Weights of a small encoder-decoder image transcriber: 12.8M parameters, encoder activation gelu.
Rows from block 3 of the image encoder of a small encoder-decoder image transcriber, named by matrix and row number. Rows with one number belong to one channel. Each number is 128 + 24 x the weight over its row's rms, rounded and kept within 0 to 255. All counts start at 0. Numbers have three digits each.
After each channel's rows are labels from the 100 images, of 14976, where the channel reaches its highest value: "responds to" is what is common among them. Only what is clearly more common there than usual is listed. The data: analogue clock faces. In brackets: how many of the 100, against the usual share in percent.
# convs0: first 3x3 conv, stride 2 (encoder.blocks.3.convs.0.weight, 160x80x3x3, each kernel summed), inputs 0-39
# convs1: second 3x3 conv (encoder.blocks.3.convs.1.weight, 160x160x3x3, transposed, each kernel summed), outputs 0-39

convs0.61:147139088128142117146130105139138153103121107098107124111184103138122119149100097149103110120107103157163182144069145110
convs1.61:112109145095173123103129117142127146136132125114116148146168115129074181131117127168113170101131111144141128096101101173
responds to: dark face (86 vs 34.9)

convs0.18:127119132115172120121093142136126122122095121141071100118102124162143119170128129155112118119133099209116101105099146103
convs1.18:137119128145140096096140155158097117108155091120138132134158137110115154090126119108128152200117092152177079142159145120
responds to: numerals (58 vs 25.2)

convs0.60:108143142177107147080116153123114138146156093128167099149077136139099158126181095147113108127112102119124126109131110112
convs1.60:116121090130151126101103094121101113157154148123157126145151091110131082150127125125086124138128142108159093167170139112
responds to: dark face (91 vs 34.9); minute hand past 6 (28 vs 8.4); minutes: 30 to 34 (28 vs 8.4)

convs0.69:153127124108125111156074136131099109151078143176094108124144120128125149128115127112138124132117124115145087136143113112
convs1.69:203145092114143139105095123162179114138132152136110112149134102125139143117120124124102122185113105114150108077121176105
responds to: minute hand past 8 (54 vs 8.4); minutes: 40 to 44 (54 vs 8.4)

convs0.151:119118129107128131135137156122125164109119169121097132120140145127114070099143176144150110124142111100125078149119107138
convs1.151:089149158118163137181117143154156135165168098139133127117113147121127129155135124083102160099157129128125152099102131084
responds to: minute hand past 8 (40 vs 8.4); minutes: 40 to 44 (40 vs 8.4); minute hand past 2 (27 vs 8.5); minutes: 10 to 14 (27 vs 8.5)

convs0.2:160155134120128147136104151117102097146136122166109146102145113138123105159114137090100118192115092126136073137135094147
convs1.2:144093131092136126154159136037099183105072103101120109144137130106121112114153155122111087097154098151121098120127163116
responds to: minute hand past 3 (28 vs 8.5); minutes: 15 to 19 (28 vs 8.5)

convs0.50:147104130155122145103099111128132097142122140148133072114122080116082116115107157103122136170134109110122107143142111129
convs1.50:118121116095133109107143129150129137112115150145087113122156108079160128085132079137114113099123099165123133121135135128
responds to: minute hand past 3 (26 vs 8.5); minutes: 15 to 19 (26 vs 8.5)

convs0.37:114102143143135154097121095136134075153116093140150109142143122123117142127147127151127142145152081084114100110175143144
convs1.37:082146108114116140083042106119153136151156151149127133132133119129116096112159111140116151135136159141137116078090103142
responds to: minute hand past 8 (28 vs 8.4); minutes: 40 to 44 (28 vs 8.4); minute hand past 5 (25 vs 8.1); minutes: 25 to 29 (25 vs 8.1)

convs0.74:165136111111061097159129184124053109129108142111142122094113164104098111117165110166122116143106162133116114098141144139
convs1.74:143116072096098135113081090129196115128143161128110125132156168114089097135103143108099113134152134125152129128123145143
responds to: dots (57 vs 25.1); minute hand past 6 (53 vs 8.4); minutes: 30 to 34 (53 vs 8.4)

convs0.97:112104136183105119100095146136147147133135144117145152140054107094105170089154125111131129117102149164130118172160157076
convs1.97:126110113144123115105126149150101177164132134125142158176114129099108093102165127114109154145155177147109099116167143125
responds to: dark face (83 vs 34.9); minute hand past 11 (28 vs 8.2); minutes: 55 to 59 (28 vs 8.2); minute hand past 5 (27 vs 8.1)

convs0.114:115113118123191090160128101146145126086095113149142136155080083095070124125107138106104121129149115096132120108173113101
convs1.114:159130142117138134110139110133111118157177082170109166135117106142175114151147102109128142128114133176163134097114151161
responds to: dots (58 vs 25.1)

convs0.140:127123090127086150147086136160094121103132107121112081171156154118139106115142107122123111133104138154159151145109121137
convs1.140:123172125089119151068080150103161131125154103117116138117087130113095149130082070136157117147121125087146151149110095168
responds to: dark face (66 vs 34.9); minute hand past 5 (39 vs 8.1); minutes: 25 to 29 (39 vs 8.1)

convs0.76:136103099159093114130125147139110108151122140112120104113150092132072144111142126143122116123143166146146134114075131088
convs1.76:091148172121131114106160100148143120121149089121120145146113118119174112119123133174136103150120170109132135102125153124
responds to: minute hand past 7 (30 vs 8.1); minutes: 35 to 39 (30 vs 8.1)

convs0.47:103140152151158126106113118109093157131104137106115087179101145110084109148181134138154140128128121128129142121118137102
convs1.47:135092125134128110132166140139115136147131121109139158156059127153156152100112094125113109125136115091153172131121190063
responds to: numerals (84 vs 25.2)

convs0.89:121108122144098123133105133128106137144097143124144057105144138118091146090156113167115133102084138132146134132159103142
convs1.89:150148151157155121147124138060122159136120089128120169102121120119148145135120129145143108134115127142155161105112135125
responds to: minute hand past 8 (25 vs 8.4); minutes: 40 to 44 (25 vs 8.4)

convs0.91:123095106148147107165062135145093134117101133160131130089140139122120135104177157139135110129147132178108128104139143113
convs1.91:093136125107103108122112144137140142150109161101082124116113119164148089142074129125123070114118121125086126129128140123
responds to: minute hand past 8 (35 vs 8.4); minutes: 40 to 44 (35 vs 8.4)

convs0.82:113134134183081095123111142134112123158153143132121147129105155142154160119109111150119096170083140136103145138117134081
convs1.82:116096125127115109103154115155103113135131149144119152162146113123143121135115162130159101120170144156130140106132120108
responds to: dark face (76 vs 34.9); minute hand past 10 (27 vs 8.4); minutes: 50 to 54 (27 vs 8.4)